{
  "head_dim": 16,
  "layer_scale_init": 1.0,
  "init": "torch_default",
  "steps": 14200
}
Rows from block 8, named by matrix and row number. Rows with one number belong to one neuron. Each number is 128 + 24 x the weight over its row's rms, rounded and kept within 0 to 255. All counts start at 0. After the name is the row's rms in percent of the matrix's.
# fc1: MLP up (model.blocks.8.mlp.fc1.weight, 256x128), inputs 0-127
# fc2: MLP down (model.blocks.8.mlp.fc2.weight, 128x256, transposed), outputs 0-127
fc1.1 066 [176 106 163 115 190 106 122 121 163 100 125 115 151 109 123 139 125 126 142 142 138 127  98 116 126 162 118 123  89 118 175 111 149 151  92 104 110 133 175 142 117 178 142 115 132  62 132 117 103 142 120 134 151  98 121 130 127 119 127 125  92 160 111 140 122 123 148 119 109 126 167 163 106  81 136 138 116 132 124 117 155 136 114 140 152 120 167 146 103 139 122 179  97 140 147 127 112 163 117  95  92 181 129 134 119 108 123 140 159 142 154 103 159  84  90 114 153 124 123 102  89 111 156  89 112 132 119  97]
fc2.1 188 [131 124 123 172 125 123 118 130 130 134 140 154 149 168 125 101 122 134 128 130 127 132 131 121 207 121 107 145 113 170 136 137 108 125 127 127 129 123 136 186 144 119 103 149  47 117 131 112 127 117 103 139 115 152 172 134  65 127 135 121  82 124 157 202 152 133 120 145 139 128 143 127 131 121 125  64 125 124 121 134 134 125 105 133  95  98 126 118 126 172 144 115 123 162 106 129 122 152 127 120 141 165 148 147 127 133 110 126 208 121 125 156  99 108 126  87 114 161 122 118 146 128 113 172 113 124 110 123]
fc1.2 124 [121 104 134 119 113 118 180 145 167 145 117 135 119 136 125 136 128 135 145 103 121 105 126 116 119 119 121  94  86 127 171 110 138 125  94 130 143 181 186 119 133 138 132 162 144 102 136 132 121 140 136 131 148 108 162  72 145 133 129  98 125 139 121 119 134 120 135 138 115 114 109 128  99  58 145 131 163 123  81 102 138 132 102 131 155 124 182 151 139 149 147 170 146 148 148 163 168 139  84 102 121 172 110 134 143 174 123 116 125 170 141 127 107  46 121 139 125 152 113 120  86 131 113 109 114 153 131 138]
fc2.2 024 [ 96 131 103  95 118 132 123 125 138 134 141  96 142 136 135 148 144 138 128 123 124  89  80 140  50 111 165 114 144 150 131 128 142 133 118 119 119 131 123 152 170 120  55  95 201 119 119 158 112 138 141 136 128 108 102 127 105 149 127 114 145 129 109  71  93 139 137  95 136 120 124 133 115 129 134 171 125 131 151 130 114 180 152 114 165  93 125 158 137  50 145 110 150 106 145 132 131  95 114 150 108 113 122 110 118 128 141 131 124 195 132 104 136 126 124 147 122 108 113 172 118 145 136 151 120 136 144 108]
fc1.3 084 [124 140 141 144 148 149 101 113 142 142 120 157 132 156 108 144 127  81 135 139 173 118 172 121 115 141 137  73  81  80 132 139 117 145 140  78 115 139  59 110 142 176 127 141 135 159  90 135 122 132 139 133 142 157 115 158 146 108 124 116 126 125  92 128 120 159 125 141 116 123 157 146 111 139  77 129 155 103 121  98 134 127 127 128 133 113 143 143  94 119 130 102  82 149 101 115 123  99 174  88 134 117 115 146 106 144 125 117 137 172 116 109 116 178 123 136  67 132 130 106 189 125 111 130  97 164 125 143]
fc2.3 043 [137 125 131 102 135 133 138 120 125 123 113 128 108  96 132 154  99 113 134 130 115 139 158 123  54 148 132 119 142 141 120 123 143 127 128 131 121 126 122  78  82 137 120 101 114 116 115 136 126 136 153 132 130 132  65 117 203 115 123 144 162 129 108  73 143 114 125 122 112 121 117 131 115 141 126 151 137 168 132 126 127 121 147 127 148 172 132 122 117 147 117 160 130  92 174 132 138  98 128 141 167 100 107 115 129 127 155 137   0 127 131 105 150 135 127 178 146 111 131 142 101 129 125 100 133 146 139 118]
fc1.4 080 [162 101 149 108 118  92 105 120 155 134 169 130 123  88 186 147 148 134  60 122  96 140 132 120 129 108 125 126  82 149 184 141 193 115 154 186 145 132 158 110 115 137 134 139 138 105 104 136 127 137  88 112  98 132 103 139 142 101 126 100 134 148 142 139 134 142 111 108 131 113 146 127 100 105 173 145 144 134 122 125 137  95 157 120 124 132 133 133 149 126 106 104 113 140 123 153 144 171  92 106  83 104 125  90 127  83 110 120 106 112 113 145 143  81  92 121 120 152 125 151 114 118 135  92 150 173 141 129]
fc2.4 087 [123 136 138 144 118 131 121 126 125 134 116 141 120 123 119 121 122 106 147 126 132 153 137 143 129 125 120 129 129 112 133 128 113 135 134 122 133 132 126  56 102 142 108 135  69 141 112 131 141 114 137 122 126 111 134 130 221 110 121 138 111 128 107 112 177 104 124 193 104 130 107 130 123 140 130 149 132 123 120 119 131  89 152 132 130 221 119 134 121 158 115 151 131 135 126 129 138 114 125 108 153 105 127 136  99 104 134 129  14  90 129 132 154 143 133 157 163 130 141 108 125 117 141  67 122 128 126 166]
fc1.5 065 [ 86 131 150 146 150 140 110 129 153 103 119 113 123 161  97 129 104 116 163 130 122 148 111 126 135 155 116 108 124  87 129 112 122 102 116  87 133 102  65 124 133 141 178 118 147 177 113 162 147 144 138 134 162 131 148 123 120 110 136 115  95  85 161 103 114 113 117 120 135  98 163 140 117  59 140 114 169 177 115  81 131 144 145 130 106 140 102 167  92 134  91 151 135 144 115  86 147 115 143 150 141 181 125 105 120 170 112 131 104 145  99 111 120 119 131 119 114  80 122 138 143 139 141 164 126  87 125 124]
fc2.5 265 [157 133 154 144 132 126 137 125 128 134 110 155 110  94 119  95 114 107 134 134 125 175 139 119 159 153 101 123 129  86 116 128 108 128 133 132 137 125 127  62  66 149 205 122  86 120 125 119 138 127 138 123 129 158  99 122 191  87 129 143 130 127 121 151 147 106 122 145 121 142 112 126 131 130 127 113 134 133 109 123 138  69 134 145 119 175 126  97 120 196 102 153 124 126 135 128 137 111 131 106 164 122 117 138 133 141 139 127  56  74 128 138 160 133 131 145 162 145 146 102 131 115 114  62 136 130 130 138]
fc1.6 108 [131 114 154 121 163 106 127 140 139 124 126 103 104  85 184 136  91 122 146 145 143 128 104 131 140 145 117 166  77 108 176 114 143 138 118 157 139 156 185 125 111  62 101 151 110 112 158 160  99 132 165 123  94 140 124 160 101 106 102 148 129 176 145 138 137 130 134 149 150 119 110 110 127 168 133 147 108 111 140 157 131 133 132 122 162 122 109  71 168 136  99 126 143 113 142 131 137 153 112 161 164 158 102  96 153 113 125 126 138 106 130 114 158 106 121  95 180 131 131 171 110 136 153  99 149 136 116 121]
fc2.6 038 [ 98 137 131 117 122 136 125 129 122 131 117  94 125 134 132 149 136 106 139 115 135 117 134 151  43 109 153 118 140 133 125 127 134 138 125 124 122 134 120  69 130 137  77 111 202 138 116 132 126 133 155 123 138  76 114 129 176 146 115 126 168 137 102  63 132 140 126 141 119 143 117 129 118 130 136 184 128 110 151 119 133 146 172 117 193 156 127 148 140  90 125 138 133 115 131 122 120 102 128 134 133  80 110  95 109 101 141 129  76 150 132 110 172 139 128 172 127  89 129 149 108 134 152  76 130 120 149 156]
fc1.7 079 [154 128 127 124 152 136 100 104 126  72 129 103 124 113 105 149 138 162 144 149 148 127 146 126 109 101 128 164  81 101 155 146  87 108 120 130 143 113  68 144 114 154  95 125 140 180 118 173 110 129 155  90 162 122 109 182 130 132 134 104 119 106 153 134 139 133 116 131 159 138 146 111  99 121 125 163 153 139  82 119 148 141 113 122 158 104 128 102 121 140  80 140  75 129  87 103 164 109 122 104 172  99 100 123 123 139 118 138 149 143 150 120 126 159 124 136 173 108 117 101 168 137 162 142 112  82 130 138]
fc2.7 091 [168 120 141 134 136 125 141 118 123 125 117 156 111  98 123 135  97 123 119 137 116 177 172 114 139 162 101 118 127 119 122 122 118 119 127 124 128 113 125  96  53 141 189 146  40 119 133 127 139 137 128 128 132 170 108 130 181  52 126 144 159 128 128 143 163 116 120 127 132 142 116 132 126 132 121  99 134 169 106 126 130  72 134 150 107 170 137 103 116 182 112 151 121 140 145 129 136 113 135 136 163 117 111 155 138 143 137 130  56  87 125 123 126 134 128 136 152 143 138 119 139 122 111  81 134 131 127 119]
fc1.8 116 [115 141 122 131 141 111 148 143 158 197 130 152 101 119 199 111 122 104 145 123 173 124 112 116 125 104 109  96 117  89 153 103 152 118 122 155 103  85 168 115 109 141  95 142  84 154 150 112  99 119 172 101 107 103 134 152 140 130 174 168 128  95 118 127  91 175 125 161 109 116 156 152 121  99 136  97 110 112 145 152 118 140 166 127 144 137 141 127 124 100 158 106 157 122 200 128 112 111 126 145  98 147 140 114 158 156 137 129 156 122 119 131 113 119 101  99 157 112 134 124 126 139 116  95 149 130 145 128]
fc2.8 013 [144 128 133 117 135 128 127 130 119 118 133 112 100 113 129 154 118 101 140 120 139 134 119 152  85 146 134 112 142 100 123 126 149 138 111 146 118 153 116  74 140 119 115 122 159 133 129 131 122 126 166 110 116  89  16 111 125 138 119 165 178 119  90  80 151 127 132 125 118 136 118 135 126 132 132 143 132 103 127 130 124 167 169 126 143  94 132 142 124  86 112 149 144  94 183 123 134  85 120 107 115  71 121 129 118 176 147 121  50 105 128 105 145 146 123 178 149 113 143 145 139 134 126  98 134 117 146 140]
fc1.9 107 [129 132 123 127  88 130 171  92 147  78 173  82 142 134 157 120 134  77 163 109 111 120 148 124 137 118 137 130  96 134 168 121 159  47 165 161 141 153  90 162 127 149 171 134 142 154 111 153 125 135 204 158 114 119 103 145 142 121 107 105 137  83 171  94 123 102 115 127 114 125 104  97 129 136 140 120 150 149 116 137 105 116 140 134 141 139 179 151 126 125 128 150 128 133 144 146 137 144 140 132 133 155 127 107  72  77 123 138 115 129 133 120 146 114 139 111 107 153 127 119 127 139 114 102 130 117 106 129]
fc2.9 022 [131 124 137  88 139 134 136 123 124 129 125 146 124 101 142 156 105 108 112 129 115 125 151 129  40 173 143 107 132 103 106 126 169 105 122 134 121 142 124 117 105 121 100 126 130 126 133 143 111 145 142 139 152 141  67 108 189  95 134 149 164 130 109  84  90 136 130  94  97  94 104 117 124 129 127 151 126 192 129 131 123 157 115 137 126 139 134  84 134 152 111 154 126  87 188 135 144  86 142 151 142 104 114  96 148 138 158 130 205 107 134 105 140 119 126 158 120 119 133 149 128 128 129  94 146 147 119 112]
fc1.10 066 [158 142 135 109 175 139 139 156 178 136 117 102 142 145 104 171 109 114 119 147 137 112 137 133 142 143 129 138  71 108 115 132 136  84 130 142 149 153  89 128 134 122 101  83 144 177 148 154 140 126 151 115 131 131 115 154 116 131 100 103 111 110  86 142 111 105 106 107 158 124 133 101  89 104 153 139 175 138  87 129 130 129 111 121 163 130 157 170  83 155  84 115 127 147 122 118 174 155 120 112 106 148 104 173  95 110 123 147 114 133  92 139 144 179 132 110 141 107 149 122  90 112  89 106 139 144 152 101]
fc2.10 339 [138 133 150 153 130 125 114 124 130 128 117 143 110 101 119  93 121 119 137 130 129 166 144 133 131 134 107 134 125 102 122 122 105 130 135 131 137 123 130  75  76 149 191 127  99 135 125 113 140 128 124 117 118 144 130 125 199 101 130 143 117 124 135 157 141 111 127 155 122 125 116 124 130 123 124 132 130 125 104 122 136  92 135 148  93 187 136 126 117 166 112 137 130 144 133 125 135 123 129 112 147 144 134 154 134 142 126 125   0  78 127 135 155 141 131 130 147 149 142 115 140 124 120  90 140 129 128 143]
fc1.11 132 [125 143 118 120 145 172  92  95 137 137 131 134 129 188  64 141 125 126 121 186 144 130 120 147 109 154 125 114 144 117 135 134 128 113 172 120 124 163  74 125 144 136 135 133 139 167 124 182 127 120 116 120 125 122 157 139 157 134 118 142 140  71  87 129 111 115 118 113 152 123 110 122 139  77  96  86 154 142 134  92 133 130 138 129 107 139 133 159 102 127 122 138 123 149 103  76 145 115 147 100 110 130 133 168 126 148 128 121 105 137  83 118 123 136 201 127  48 121 138 117 135 129 115 129 111 101 125 114]
fc2.11 013 [ 88 132 123 108 145 130 144 126 130 123 135  91 136 139 149 138 133 164 118 118 119 114 139 135 105  94 151 139 127 133 129 122 157 123 130 126 121 119 131 177 178 119 131 132 238 133 144 141 121 141 128 129 114  80  97 150  78 174 111 102 155 126 132  85  82 155 136  76 150 120 143 132 117 126 134 148 143 115 134 127 120 158 110 118 185 108 117 154 139  75 140 104 135 122 119 129  96 137 125 196  75 133 107  75 115 122 129 137 148 162 129 110 116 135 130 109 112 109 119 148 129 134 122 140 112 133 146 124]
fc1.12 087 [147 130 148 108 121 101 160 131 123  97 114 117 141 157 161 146 126  87  96 124 145 108 130 128 115 140 122 137  56 120 173 145 140 129 131 147 137 198 137 130 118 128  96 120 112 111  97 130 109 112 105 122 146 117 110 106  93 108 112  85 104 151 121 138 129 102 137 147  90 120 151 164 119 155 134 151 181 115  99 124 117 103 112 131 123 131 137 103 126 136 140 119  89 161 113 133 137 116 123 131 100 184 140 133 126 166 157 150 175 141 146 117 136 128 106 118 207 174 138 138 131 112 200 104 132 142 127 123]
fc2.12 017 [124 128 128  99 140 131 140 124 132 121 129 111 130 105 140 159 121 135 120 127 117 110 133 144  53 135 149 122 138 121 118 112 158 121 126 127 116 122 118 131 166 126 102 106 222 125 117 144 115 144 148 131 161  90  72 107 144 135 117 124 165 127 107  56  90 141 135  51 108 100 126 129 109 127 133 184 137 147 137 129 122 167 143 119 152 113 140 136 143  78 130 130 130  80 166 127 129  87 136 156 107  98 108 103 143 134 148 134 112 155 131  99 156 133 125 145 117 107 125 177 118 140 149 126 134 139 153 106]
fc1.13 113 [105 118 143 135 117 141 113 106 162 158 171 123 144 119  79 166 121  93 155 105 116 167 110 136 138 129 131 137 109 166 163 125 123 126 123 117 126 115  70 142 145 139 110 111 160 192  95 159 137 134 152  83 122 131 129 170 119 102 131 107 142  81 132 133 124 107 104 120 167 131 121 115 113 140 125 123 106 124 141 100 206 120 128 144 140 113 143 129 154 136 132 123 118 116 102 103 171 123 113 115 110 129  99 142 114 120 119 107 106  85 120 126 144 132 204 107 124 107 141 127 167 145  85 136 100  73 130 120]
fc2.13 042 [143 136 143 126 126 134 120 126 124 130 111 139 101  91 119 124 132 111 146 124 137 152 145 123  93 150 122 104 132  91 125 118 113 130 128 125 133 129 122  53  88 149 186 114 146 141 120 135 134 121 147 118 128 108 112 115 217  95 131 145 172 137 121  97 135  99 133 159 112 117  86 121 137 131 127 167 127 127 111 121 135 122 155 140 123 172 127 124 129 145 100 150 125 124 154 124 132 100 136 104 129 133 120 139 146 136 139 111  19  82 131 119 179 147 132 152 141 112 145 110 115 134 135  58 149 127 141 157]